Rows from block 3, named by matrix and row number. Rows with one number belong to one attention dimension. Each number is 128 + 24 x the weight over the matrix's rms, rounded and kept within 0 to 255. All counts start at 0. Numbers have three digits each.
# q: attention query, key and value (stacked) (model.blocks.3.attn.qkv.weight, 960x320, the q third), inputs 192-255
# k: attention query, key and value (stacked) (model.blocks.3.attn.qkv.weight, 960x320, the k third), inputs 192-255
q.87:139102123120134156135145148123151140155100121119122164101138130154132147098163116057117075132163089137123144164075132158092119150148134154123120196089156133102116156139096125112113142076147110
k.87:108139082137129114168119111171146112124087124179113138108113128118150100129109162160138133155142132068133084139141139134103136118122124126125145136136136152122157094116145150088112129116104080
q.88:093136117129119124104105135111178116133124111147079148150147121058125145098120080161076121063139139130118124130168112145141127118093160132111126112093137117118128139087111160098143159139141171
k.88:105120167158146127129113175143145166170148139131103118145097141114108178145143176120183153155115150122134137102121106153157130150101116074126140121144153100136128122125117116123179137129137119
q.89:130152142169100079162126090120126149152134110174125096159115145119148097193117155148114148143075139126168107123115171140081131119127179112133164069130097099132139171149172124119139094103116143
k.89:176160106151108105134128110130126153100148128179145129115149154116110149144126106102165153121142136149094163111127129109118159157076147075105114122123153125129135119135115147136141164142108088
q.90:120140112144121129109143109113127106130108143126101123101102087114094097131135161096113127084126117104133143137145088131108101129149121092151153092142158140158161138184151140160118088088141140
k.90:106112155150133141136136113143144141105120133137115159141083119152152149120074154133178099157166097096146153091100107100110085115081092137108142138127113125144155145168119180108121120134117082
q.91:147142133113145155143125163086119154195114104127125127147118074150128146160153117102126145153128110118116121145131126136113153173136096136116115103118157125112167129129119093129167117087115169
k.91:142167130128128150141136137125160123093103115134134128127125104107106133109155120141161084100180141145139063155137148180119153141115125078106130122104121095159102154143149130128118128111113084
q.92:126096190137145138111140174137125147138124117092137132090165124109156122151145100125125114159117115145161116085106156146066127146149135134124110121100125120137106180115146092187163129126155077
k.92:165138137183084140122136081136087109138097146126130151144137138120150098111096099088112106147141188126099110143124172150124097149141136128117109104108176114111126150154122118158141122162163136
q.93:071113122113149103112161128123094106161151116106114113127138182108140163140132079173126137144165134156118132153125154139113132117107151150150133160137125137120092100119120170089147138130142138
k.93:092105154109116122126101152176147122143174142141134114122179136118119123153111084109108139105114128124130153120116154148126155124129102089122155144122118139137140086140124124156136142082123105
q.94:127137107113132150144102100141133118114110111143127142161125144184121118118104134112165086111136136114113130186131112097119136108093133112126137127142112126126130144122137159142119147153134102
k.94:136131108104177128130135118118103109124125126122177108151139127115106115153175133132114126082113101131122081126150117142112138142122107119145111129088097132103149124132116125102122140135140112
q.95:168172107144156138111163150133180141132125120159160132132093140160143140116105086098170147129146104138143118134180115115123123125095132165131140099168139136098141150163108183146108171110151140
k.95:126129165079118137129140087142139109119174141101114130145115167146133121107113128155091114117136112126101130131146146140090158109165104128143108101146107121149142071122136137121141110106124137
q.96:105164084139132093125100108111119148108124151091115151130083099079127141082163183153106125094169101122113088146131107091101135108116143119086117164131128159159139120134119092136126083110135148
k.96:067166146121132095095110123109126131111112096124125149118183107128151143060145102157152133114127125084130152125095142126116187114092107146134166118129108093124115142155120109127124179163138084
q.97:159127164171131102118130088100111140133144132123168102135111134144138162153084116153162131136133090155108114097121173104172121117117079136117131100122121149077167133174122136099132141168150122
k.97:143112146132123157101103151150123166177117137136074121103133083108103105123120128150105098126145132055153123126114115129129133146111111129126073152134152103177153121123138156164114118113091116
q.98:076106105137122162180125110161144148126102097127148137112107129135121129128124130088135136167120139132119120101129152127134138129113109114128125147161095169106100153136133112141142085140155123
k.98:115127131155116134126114148128148159115125147151113152122146135097129157096131131154160107117133182151162143147129096132082150138131132117128122142161150128112123115100080160079113153074084130
q.99:124134117131146141153146161142140168158140127111143117112101125091164131116117130100099140126125096161150118089114168132120084104126128163113153129173136213136088120141120120150110163151122111
k.99:103139122105124112176090114099146109134153128130156100104133151159135118123155146152113140115158094108117178149113108097134103101133128137170124101136096135152133116127172169125170130131161135
q.100:142122101103082108132127100101120104131107123125121099144134128150150128093121105115150090152147119079128141141134127108137103132145127074101168136147170104137088126117118148144057121130135126
k.100:126125157117091099105124182093117114124157147116168127131121152156113148144127090091097126148168142159114168078134099147127165114135122101135153127115117165107148116133121121150125152117129096
q.101:157105094116157121157128091133148104089117114079136147168121110142105113081137155166118146131155108083110150123090148138191099072141097100146145109148126111106127126123163137170092121143111146
k.101:102139145069136155090162174150125131157131143175140130095152114118133076121143118124134127092167092150133150102130103142149145081100110106120123118148146128154129129143161134142105166119110133
q.102:115145155092110121119136179138167117129156118134143151105143113176133119102087140131080138133113113149139078140133141131133151119130172103130101120161122112130147138075163139139129125182137118
k.102:144122142138149144095145087144128119144149113127136114117121103088100113168079142143076138097148090156162153167121096138162104147139157115134083125139112087135134154179122113152156104133116132
q.103:122095189146135146122135123115128097069114161110136121122131191181096122152163109105154114090110099108138136097128131114155107174131102105146084172133129158118106116122129139128128099148142147
k.103:130131144095102120149148110090149158151119139084070090098163122140120130136121127108133149152091142128124084157133132126105120092076135158145099108138148153113140158133116119119173141146088122
q.104:111183087084121120118132114177119155115126112111137135159108134103140113118121130142157124138100118112163173183122121060151092121125112152123139095108131141098128124115115147080133148124123125
k.104:116081125098128168128131114108112135127166116117091117137087130193113118095099114158140110155119107145159160124100146132141082049106121097147112134140148130153149140117175151141093072105181130
q.105:168148147116130109113161159118163107079080095144135112126138096144144150140129098101110174086101178163128105116127069112133118120106170144128124111152141183066152157116121129103116142152139144
k.105:127133121187124145134091107118139148186128135148132141169098104132126165156130111143131144100128100131164137138157154150151105105123146103149149124119136077158088153147125128124164080130119128
q.106:146162112074153149080105116132133173102160178116116098103118168126114102129121118178093109101112140142118112163098062160150168116073125164117086110124118128156116133157109102109131137126121115
k.106:082144183081122107105107121120157082156156105066143130111126077158129138110131173139128174124102100114120148128129112138101111116157086157110111114153086141117158161154158126164156146175134140
q.107:120124078141144120133104159124173118123067133138127139131118131122140121133114098121184130143081140145122085134083124134126124155107173132137072135114076192068120134125108111103120123105128107
k.107:138207138115069133154148098141108132136123154114112153083094093085148163123109156119099095160126114102153140128089139166150137165127131181130174161139191096122136130088105083127166141126112147
q.108:123147148108121169079184093124133124113118152130088131133129149128136084124126172147137131110116175129095131157155126100153123123151166097128110130152143172133132110111157108123113143103156163
k.108:079110125112149083136128169125144138139117138097146121107131098146127147150149118136099153122071095106110107129158134097141099131118135110136114156136108123124158138110123121148150110158141107
q.109:112137185159134163157159148137179100106147136121134126092150156129132132144146136068098131101109130112121126080132160101121142117136149058120133121188156151107089163148141124132149108146169116
k.109:110130141121102103155125099115118158174127116101092137134112135141176104132143079121118091122135123121162139115182099122127132144163144149132142106111142182143116119124131146121146122109078163
q.110:088123134106128158118155122109124187097165114122166117144101148125149098119085124157135130168139106155122146164141120139120140124131127099118153145128136115125137140110154128114154116138178181
k.110:125142154130142100132148138131116132155128154150185122151111121108064155102135165128151117091165128106130078110144097134167140060081145147134132112117113162111099104127112089127093163141142121
q.111:138137095121103169110120115186126170124147148154127117122139131146143104125138124124114158137149120184162146153186129108132102166151141137106163122152104149157114079129133133147118096126150159
k.111:143093109127133139087172146119149114138172101125124158121085119147097143149170146147141134138115134122100133198120110141133108110118128124096133111148112152135103160103112132124134123097147105
q.112:093133140120121133107150143138116088153107145130125168105083117092147125108089141172127153126138127151108087086097120194128143141117117111145082127141143116091129107106146146128161131078094113
k.112:100143086095129166121089123117110173101122149127122137133167124095082107120089109101107143135137102124151142142095106104084042175116123178104140132092106160121128143144130118140164112121092113
q.113:108166136144108105158092160125138123137129110112148115105096107126104113111084114076105144138116103141113126139168138128188128138144113194117115188125132127094134089129121123110164112131111100
k.113:141104165151079168112103089111117113144116133104103115102149112169143137129124142139097086116135115126138144169104139119135116138136141141093142160119087174132096144138119150119133103108140147
q.114:130109163152102137150140090135160126134098146142125112119053068108187074123126117141158132163108155143136118104149118053085097138132126105100122084165167110125074145101115107158113106128130121
k.114:119087085111103128139132124117138150113107118130164155120120148122105111135115110098146126184114151088170129113149122155147119142130140151112132093157092158128090097074115161123166120138131125
q.115:149140118126161071112139118139156120116112118150090128119122096130151118163106104127085135099095104098122104135113129119131150098111133120113149103142102120139117175122102102100111115137095109
k.115:143125090154123142142125156127117087172111138146136148157151118125170107084185123132177126107112099111143132105117149120181094148127133114146186128118145096155147115148130130145082136118102096
q.116:149091140100113118129162115150117102135127136137140102124158118134111118134181114137143175118133129107128153146092119175109109142121138113093110093100105136053164128128127123094141157110123095
k.116:123093149112157099176096139111113094138142107171095155112105129108113127109068165141133110162131092129139099139101151120157089167109101115142123128110143141150156114172149118122108132105140105
q.117:179106142130152168129162118141129152180185138135133144138109085166105119124117124116109130130159128150116137171143156146146120116122137150141141076150156107166113136143194151166153104131099143
k.117:120126103158157164107174121104134137163145170162122104142086132120125127149128143167116159111116143118092139166144103138142115114132148113135101083101070170121129163128140145161115072098119125
q.118:159108091120098108097143139103096110169135128121098124148163154117137147120145147146173117107119111100106157123078108135111111143166152144130104127136144112147129108167177155121126125136109091
k.118:096169138172113102126112081219166124153090144105088056152150145098119122131145110081095106094129147151130119119101142140113122170119112130129086133132099130167178183122166153098177132158113147
q.119:142100145116084161123179113140109149159152110088116146165097146096138104111114147133144141115072068121145151106147150142124115136112128118103114093143180116149113105111200096134105106134170119
k.119:122139107140105091111102072129096142101102111149154095129125123134111115128130160120123108106170078086140129123160115111143114153116121108145156152140082166089150119108140136107155143164160119
q.120:132106149183110106146086138108142142149148134172105145123104114127101126116112133153176094126128142117122166137146172120094108153099133143125110106103093124122109113142089135161088123106155112
k.120:185138159091112104099123130099078106140116119108124121139132138137157143145088118090106185137181105136156111165131114095118144145152112098146103112149141149133151145101125138140137100144174175
q.121:102104151135111154115134098111112127108136137132127109153141122148129123123137101151155094117189122102114170117114161113150113151144109096153160129152155112137105111140154167166118123132158125
k.121:118099109134127140100139114109132168128129133124137083109110156091117127169126122123149176134156141130120095132178126114078111074106148106103082089112104207112119111089111157128180109109109159
q.122:124151117138161111099186127164137109128103098112103118135112072173084167176084104128120151124138127126178124162117124162154111106088097089086084089122096124153115101093065135093154121169092130
k.122:148150147145122110145121118110098104128145135177135123098126143157088125122151070143154167115124081101125134120150122124175127107149135093151129140113150117151113106122111115149134125133142143
q.123:132142152167128142075104155132139168157126152142151106104101122151100103134101118130099175070127090129200139143158118125139130131102128149127099170123127131142132130128110177117133131139131139
k.123:176148135128121140139119156119114139137130091115104151160107154163099116085106165153151095103122139096091088142147163126163079111129158158154188120135159139070090170148128129153112145176104153
q.124:143134136164124112103120088125085169093104133087122115152160153109114149140160119099152121151079113145123153140132122140133181135114155106098152119125139128108123125163111137103142114110172117
k.124:114177131134121130151106110102142129107099117122146115128129118133134149103196108077127099152132163160136111115120165137139133117134160152148118167126121177132143133091145114122106149104109121
q.125:129137125103143097102143167127099087126100121116144108101148121124113104157115117114153124142145102149138117163151148139104113113171127108136157143126070142090140124138126145095190114163142146
k.125:116093145115100155120114128175148107119141145173091186153120127139070125083172117142103140129109177180133147127141126165136138108105169144144140169131128137153153124100162138120063129067125086
q.126:117119136107150080112129160133134115142052103127127123084159135108166127147137132164128149093133188138106111136139113109148139183151218145153103145140130156122100102122134162088101185145132118
k.126:127109153090135158134148120160156102125131148154126086089096136111127166124133105116155162113115086161161108140110110123114109104102155107095120161107120098119154108167125111130135103172137163
q.127:124100120157133122073136144136087135087115171104108145131087136122141139114116125171119147142108144118151084187164108088102115113121134134129106125142183136155162137129142141145170120062114146
k.127:118178093124106116176126094151120109150137146149142129145092138123107139120110110119127115142126125118157139131177111169116085138117172129145132102089085125106115145104143096108142123175122124
q.128:125110138101135166148178142125121125121148111107127106097141156159110150142152125115163140130146077136096074133127114134102135137085104127137140155064149129093137112159142105134111153110129149
k.128:166139146121143115097150179110121154092148100138085136128168147139103133117137137114105153104104170100120152142103111152126114112110158137155054108137138107165136098168102103128096160077115138
q.129:137148106107096123128108135125136147121133121136095099149140144118175141143147109079116108139128107128095150127095150129117115106156152126152128162140118112180115135080102104116175122109151127
k.129:150135144122101123137133135126126120148130098134141139130100134120101089146149124120151129147108062130106156138131121119102114138125138166127173147116132115121135152137178107155180129157149131
q.130:115165075155124139137118090126103134109128169123102101131167117117093106140125105155150118133102148168112134148161134133127112133108110097144097154127142157084148068182137111135085171069118124
k.130:133142116153110151180187107159148124124088145100100113128152084105107094114126140163083146193116155126140120145113079153164094139101126092145104148117133186146118099143141154136144113102115120
q.131:116152141128113130100101137145105117105119073159095135110111129156136129157118100164116122087110112137170142134145095077139132118125113099127139167115097156112151107158073119101112154130113109
k.131:104091054133157091131156112085122114127136116133139165145139100124098137142135105187150120114143151134114111129130088108120118131102142135105149125154104132115137140131135140116129113132117071
q.132:108110146117152156143118143119165097095159113165174140137117116128121124127116110129094112082165151162103128091164121092116131123172147141153164111134121155117134066123137111165117116127098170
k.132:121128099118201115107123110122075111118109132091153143063122127185154104123107145126103097148116106136104111126077184130088131135131109125063176135135103042142121117153124098143122135131095165
q.133:101139107102155155145139125102136104158125149127121155108165160113145150110087159090152143127113138160114102150095121135113106146105105114164102154147109146118097138076126143173090157130100162
k.133:114130147113150144123158161111149116113094166111132126125129089126157140144165160101108110138141095096150161101118091097097133086102181132129125092169114148145135095115127109142148123081135077
q.134:135134132085146129146152126149167168130172126153174137186124128105097157131145074129124144108120139154138118142153112150106145149100137097123147116135122122081124112139109140130074144127146140
k.134:087127082135137144118135100133144088176092122107117139084144081194140154138133119079182122136146137125088141093150068171137135115132120150136138122145139103098111128136108124074072128154088138
q.135:076134123156069125157102126118119111157085117106160135133135123069144131146116145101116101154158142167115157111120142121109119118137127078141137154109106138165099147106109137141124081094149124
k.135:120146139162129119133133130126124127133116114111140124137106107112115115110147074153099100155094077140102107158103139107125091137120106125107115110120134112150102126105143133149112103106146166
q.136:139116141156140104129121117144167091122126097097135138134134123100136113136128113103119149108109140138140149162130122141153141125178156126144133100141129128137129155154087140073131124160111128
k.136:122153157144103125122136119103158124159127120141145136129145101118085107169121115172134122134167146123132126134144120136129146141082130110124150135161109153135122151121104130108110143103152143
q.137:137135092142123107128121115127092123155120137132120138111137142121107133120132144158117099157143141149138095159117149127114169127145151125144124127111070152112137144124102171165159141152083125
k.137:121151142119119108117115135145138124143114136129147106112097105176092162120108157145123083148117135122123137109150094135102138099134152128110109107158186123137139124103153124128108112158107138
q.138:147121150135126109074088093145137130112127104108077160164117090140117177099129135131127101129152098123121109134104106175137175139149101121126098089078140090129123170117144152081123098156134115
k.138:092105130109115153111127163139086119136146107154150115149087152129119107093145108104131109122125076117147177184170116164140149135167125125114130143106133170149141134141161162140185126145123154
q.139:140172146109156182125129119092128085123117195150077131131100081107161169127089130139145145095146155119141100140110072158122120093125133129134121146093111191141137139136133142141112120153119126
k.139:096125127090137141145113142192103172131127108121151149150144122176155140146091173123107137178138163127123159122139128126110187100132136150110138093155106115094099143147124145097128124100141157
q.140:098114178096093088128135137125164110133110131180161155123109116100139127147153123104153111084146131137085156141139159153122149160121110133119149144093125078131109144111143111126121088093131085
k.140:129152169091140126119125174147112093118151136112144096109091082185127111148145145126132158148150129109168133147137078141100120147130126114085127111137124124116168108175139187105129106136145151
q.141:094102153131185114117108103156134152133097116138092142101163087150129107161121135150131135126121069180125128112133145131182093137117162142145134117121155167113152084134135113085150168161101123
k.141:114104128148131100130116113142164131120096138127148133141105157115146115153144113127167131116139166095116125108146170102129103123147126116107096136154115130123153138175117131115135150134106110
q.142:148122134149164152149115130158102134132109122148133178131097135112136096151130116127122155125133125145091157127103125118175092127155160125115142116123166129158077137120103103124126133102109159
k.142:119156133139139144170099157126113110093132121101127133141157131115139112111095174125134092152147123131136126092094139111103110149183131123139116150139133095120134111133146134115122153127135128
q.143:098105119119122149152156129147146101157123118159136104159140116167135129142121095115136127141102102203187101129116161070124107142074105165148139128126170084115111117150095101125170102133123103
k.143:149118138134136116075115106118159114150124114120102138119128112145123105121108103103117138088113125114137155112156114162120151131147119151116114097114114142143169153153109102115155146150091079
q.144:139145119116142113121170132122139132114136123155098132184090139106154143140105161162149108089109120122096106143112084125168117136154115141131143064110135104134159133090128106140120164135135109
k.144:097107176092128130139126159108080136125121097154143147119117123130158095127117115137101140136129136155107129160106161134154135097109140161146123134119143128122161149124154110134134113107133097
q.145:141106189069140155145099130151121183108128122126120112139099135161115103100108136169132167121131119087146106120133102131131155107131129123157140127094150160103149139089138189097150175162111118
k.145:144127130153092110102137138112095101102169142154147121112121154110116159149131135145134130148196113124093129160182164106124150122126190121118134139130174116121126108098132146135140182158133157
q.146:127131152153120122129101126130199099166116137149168167183102122133132118111096141133165109106157087131120120146131118137127132132102137122103195111148168146140136132130124101110097161120144155
k.146:178153114105146150140181149136083130164116145124102094159100157135150104107134112099116120100114120159106126107070123126145131201143115161149129123133099078104152094140120147108104129124112112
q.147:171164140077153146091114132163110107145130135107101123114126125107113129160124111142103121103142184130112138103146177114126105101147133113126142162094083152146166131141079176125131119158129166
k.147:154182118143132129128093116133132093126125079135080079114128179159152154132148158137160127147124134128102144121143155127114131128117163127123133165166150125134109104102109136139140103145118123
q.148:121127127128108137134129160117124179123134134114145126110131135089126127092101123169138172144119150090086106134154098126128131101146155154176176128148111136094141117134158149129117116105119157
k.148:135106152135113145103114096128141094123170155133121131112152120145078142144139125118145112117138162159133127129092161139162141096105195107177127133127147126128091121109108136129119135098139137
q.149:143124109091179115104124125114141126131138108136174175115098130127133131139149134118102159106134086137147119165133103126127077105143106080132126132130138117148151122134106130157143115121117118
k.149:124103112137120115163058123112171127154092130140082119144115121123166117098162086086134124116167143133088108134103123160108145156121138128108118170155164095127113167145168101098134156128117125
q.150:109118112113178091122093124128149107107133155158130125134129068120148133138148138097136143123123110145092103118115127101125112123114133149096180146129148105141149144086153127145127086130097135
k.150:139172132081089119111067119115126117107135131131113120124133140139116120124135142130122106114135150131147151148117150131165124126131113150132137098165179077124116137153143127104121172124129109
q.151:151165117138094129105146135122137117112145142128119134117155108116140111115138116130148125137151096147067154153159110137129132099119124124135134139114159154126135167171125102115126119087180107
k.151:143157130107119143114131130108123147106117124131123144088135156147119111155141159130154131134142135152153116132117130101133129134140145165164111107124171155094123141139144169143115138090115110
q.152:117124120106143158127175114145120169121122142134136142147115171172124106148153121120141129114121137121144077120132090103143136126115152123114087153100138160098132097134147084153145138126150115
k.152:160120136130079073147144111147173125086153145135106154091116100142149152166120143154068109124147143100080104116098115092132124104070083134177090111097126161096136138118102110118159097096120119
q.153:142139102166139125114127113107146137122129094117132120101134120096123123143101111119116149150154105119144117128142131111157121131122131145122109116106133135082114118148104127089121152087138146
k.153:147130111134133121161152134130128114135121158104119139145137148107144124137113176119143105126138132108132078098124132148101101153139120124104110114102134142084123114144099076127129131145162153
q.154:122136146100156141120123145121126140070146149132146144131140124127113137105110167095149147172159147150156110141134164120122118159132120129136148117126109133150141117105137132165084114151125149
k.154:107129119128070117144128099159137162115106119113099103095160130149141157140142111157108124159094118135092138128124137158121128102077140160145089124127124130129126142115128143114107154162126171
q.155:149159125171148143154185131110087142155098158126124086118113168136119107139154118142155112123126167144141146075127140134146100100143141111115132116141131121135137131140147121136158104097109147
k.155:146120116099151146088166128142133140123107117116078135142113087138081121173153158122086095105106132114147115167131081094110107101125097115110089152143123174107125129166143112147081125139123159
q.156:116156128132113119134143104111130106126154117156166165143120124118123133106106095104111116091123152139128129161147118155114137093140157117125116123147151156135184079115124139155127139137086076
k.156:113131155132139117144113132106119146092098120109134142125115125156141102094133135129123122118152138086126141086064173123113141114129165160113152127130115084086084147137142111128120156132135105
q.157:162126078125108121108162131071104129147180110110103131164110114128137137146176095171126134141163136110118122166120136150105135116135142161117135109108163096156113158119129144155134085159115157
k.157:106143134123121130111151099144144121117167116129109137137146112140161152189141113114078111173125096124105163166127132161137134132191145164113169142096131121132131150107135153119159107164152144
q.158:123102126155154099139131139117146108103128151143152145127126122050139146160128136136128128116134149109138097159144140147080159125128172123114081134090123119131133121135092119115084136146170162
k.158:124164105163123159123136117098114117154138161154139159129171091165142142109141149123096117129120159143145161118124129126134129124137095158124095143138118177152111101141120123095161100093134104
q.159:149141135124125133124107135117113101169110136116133129092129159117140163074107074099181113131113154168162117100104143129099162155119139122163146133157121096137107121152112133105126093138169123
k.159:103135130115123149133140143148124121150111131139151106148130083153136127161146113154115162146098096088114130125097105103091126134156112149164123107147097157151140192131138104158138123157139118
q.160:128143118132093162109164133129126087128115094131126128151116053113116133138134138149115123130125073119074161109135120141140171143136159091143132096124144114117114151118115112088136126114122161
k.160:132133134112146138156128163160088147136141111098129121119159114135102061128081127106141123153155139149165135108101124099163145092115113101126113078155144097147125108102122135108079137168089074
q.161:186135150116159128127129126125109114092119090112060177167154090155138137148140173129124097138128138118144148116087105131162155148135121115110129149145141148138150093122174151096100139135114116
k.161:131103144112141137139160184118163166119124117120142115137122130125129143109113102107152146146159161119155153129136097169168119144099175122113136097144146134165118141132147085120130152144122119
q.162:110140193115137147138098137154103150093124119143119109083096137161156128135130167119104125111119141106123112162119147121088144153137115119110099137129118142112138157148136108090147131157135129
k.162:149106129141114131132114171150130145142187107095130135092162124115131110149123131147192112139126105148147121098147116121155191075103142142130144117138143082094120116151088121159136129136143173
q.163:117196154149152139092120187106110100106145109097123174132101085151130118149116140108151106186119111107154128131146120127112163128124121132143120096116117099132133087095118134105116086147104099
k.163:148130126127116096128141167131107156139109171120160143099134076128102133160105121109106125133144110109128132084162122152150112115100162129140153143167105111134130109092167134139094109143116137
q.164:117086092120131119169119148090106117096115116143144126158127147168157108119145089103100099153135165160117116139079117139131128103145129155157134137140143150129187196077164136146148034162116147
k.164:133087112112115108109122146115139118100097137150156100110128095186137120152121144119150115116149121142103128124105135173144119135121126132107145131128159107149194163148150104149098117172166162
q.165:099086135097150170160146146103120138146098132110130131163113125148146149114134153099114103138132098131099084117080148147107139128134113150124141087157126130119075151133103135112138129162112099
k.165:115115129130145134111127124122118125098143114151155110128137139099137126104135185095141149129147145112128142108085117117154111118157112143138189122152182138102159102128196114135130136091137166
q.166:140143104141097165095177129139111158112084164127189078092121113128126133124112092119131153128088131109144110085085136119173133113134135141133121151141116136152115150183152157164149117131117116
k.166:128172107133105156154161153099129156108141129122140162139149118100141155121117149108135120146166151199115110186145140105109165121127116164140126104124086178098093158139137150118152101132118125
q.167:132157072187149176146145150106121162147138143145142125110120105144144103133101131160112144110092136155118122145125105148160112110141117138150146071131144176166124156131159116153180127155113158
k.167:126139136035131151144161101123187130077111160118134159135107113106126136143099136088130132101125155100079126141123100100082099116111110127096122118104077185106115149118127152141123092140137102
q.168:158123116147122119136154158109142117146141121109123117164162142121135120120152145136151130141126107131105146121156190121102173147115106060129123137141109116164117147089144115068123151080116121
k.168:098126111098122112117156124140121132166112133139147121120108141128133131112112108131082157145116089147142134131167140135105116090105182129121122122117113125176126155134132133114090155141179117
q.169:183135164125123124136096167145095144115121086103081100165111182148155175117126096126111087104144122125123113146115147112119150161115144076131090109133082091091125099101103157088056175104139116
k.169:126091128127103147130165108154096150140117064102122087115123147117144160089152102099112133098096115134149113168097147147140148121122110090130103120120164131163117138120095127107163143132111107
q.170:093125122091127092128121113120098120132118153130130127160109101120104133151141155135130117129136140121169124116138099100136160148127168144094160153113089104104088106133141134112138105144145090
k.170:120141127123154116141109133116092121128136105153091145118102130092122163121177124142124165115077161149142141183152093119134127105120127122103136113147178170148105129106135116105171090091128104
q.171:142135117133164105147105136186106103143109099141156114132128112165143089145131165168111131107140122153139153097115166155130109149124113092122143140107199171098107122089148137143134149128133123
k.171:115137152123142126116127165109141145134150121115102159111128121112108122156109148104126101153144120150117152130121121119091152154115101133134139150137105111126122074141106101119129136087121113
q.172:143130086104134135095107161076148100158123112170108138113130132124147146136127106129169187086129116143124122124140130168121099108119118108123154126148113112120173136115155153119129142107162128
k.172:138116142117102104119099112134111143178075143132114107136142144138083083135142126123139106129116114096138115131121202165143144107118150113151143132122119095164157175161143117103117160117172166
q.173:125128161124115175123138127109191085137147179104137127154151172134133145111140134114149140137090097111137137163129078139127097127086086142130174167156124112131208135130112157142111147110116180
k.173:165141121103148147156082113114144132150117111115103178150130119149118118084141132120101102151110122064128137086108122126119091143096099113111147122138142115115107141133127112133120145167140135
q.174:095152136100108121134118128089103110165113141163094140108117134140121117103119115104159128129127129115091129144095117152121108153171133132122164152129153143122104130117157173140114146099145126
k.174:150107153137137109140116122119144165130096100135138085114160110179168126158160124134106133129134116127108126099148111120119092115111147134128156115121128124113117108142145129134092141152136077
q.175:142136115110123133119115140139147109120115168143119125122137143144126135125162109106092087153137084148111153119155102126155140124140121146117145160165153162125178168116145149148124157152184168
k.175:146105138122111119126147118135116135117134132136176168135170148159136132138190122104092127150106150096103094138114116177114126138135071142090170148151153117139136153131133118150128114152127142
q.176:121143131114156137129092137116132103118106173166134142159166110131136149154112129114147165116120120141102155125118123092111072104136110151106119122153108121103142151106109118150147154140120131
k.176:126143174146154109104133160090118135178160127125121144153145128111112121136111140154149128135131124115122132125125132087121113161161114174127118105113122138080162128120132110125131152099116164
q.177:109139148125088120134126137131111068165138104138150119119131134150174141116148091101136118114129157132126125157144128110135138164108088107125137133158140151161142149103127131133171123111128120
k.177:101147118131116120087109156144114130138086121127119135138119116116122118130153128122162118129129143153080118101130121121126127078126170081150098150098125098115154110152118153150087125109140141
q.178:108099124152123100120109115120157143092103112105092163128165121108137143172114143187110166111128162142154129106126091144152156158119130137150148148129106153132100149118155106080135110098082143
k.178:131108152107162134150131100133145097115132139137152115105121120167078133106133107143154202133133116097118140138076132166152118140094176160137140095137103144102140130172114129145114147150154162
q.179:092108130106100134086135144127117156148126108097164089112144087129148128128076093139119116127130137100149133124122124122113156150155153126154118118149101139108130147151092151164142120152156097
k.179:161115138160141111137182123114098118154127132114062106136112128057118140116152103131120119117088143156117088125135094134135119074151131100154138100117134129113150118133125144137142143074131100
q.180:118118125136113131122158143122115115114156145117127133120168067096135103135105129129134106155164161149110120161097115147098114134153136119115153132182116133102104139110150161113140101136106143
k.180:113152132113105117123171154123135102152097108114138153099152125132111109137151095151122148091110104138125102096139119149156094115096120145118140107144102128115117087116114115114164084103137142
q.181:091129113121107149139139112119117149119130123151137099102158170133118114119126112089116119119129140142155152170099128096183122169137161130125113110161116097094113094165119115132151134115109082
k.181:133103100110131123131122118108093135165140119127140126102130127128108154145143098143154094141164157143144122139152138146129169148117145145140104135080136103139167113133096134168178131129135124
q.182:087084127111120121077120128142116123123119111159138103109122145144096124138183081089113153122139157088162127130129136110119146155130103130176102167126151121168131135120133126129131129076097146
k.182:179135104179146132114108153120109109156108130175146153095127120122147120154129138152134152147150067126153169139144130118122139110169154144139142154153113102181171193089110119125127135145171131
q.183:174141118167132095116140121114098145114087116092112144073136103147173105131194108139123082134144134118148149078104142094149121144101117063155105104152144157121126137116164145130130115100088131
k.183:110141128107110114141116132176136135088140138128125163151138135116171111129117154121125120111140118153084143131131109133130108110159138109150138107119101088163126131133165133149113106119140098
q.184:086103152094096124149114159153114154095152122128096110135146159138106130149131134133074106094102118152133116075137159102173174129100138145130114139108138075134093091108128125139163117162089156
k.184:098167122103161149110151111122105091117105138146136105161106114097115103104197172092164152099161116085097130153105103158147157129100144111140124155141155156139102124099165151131120140126123066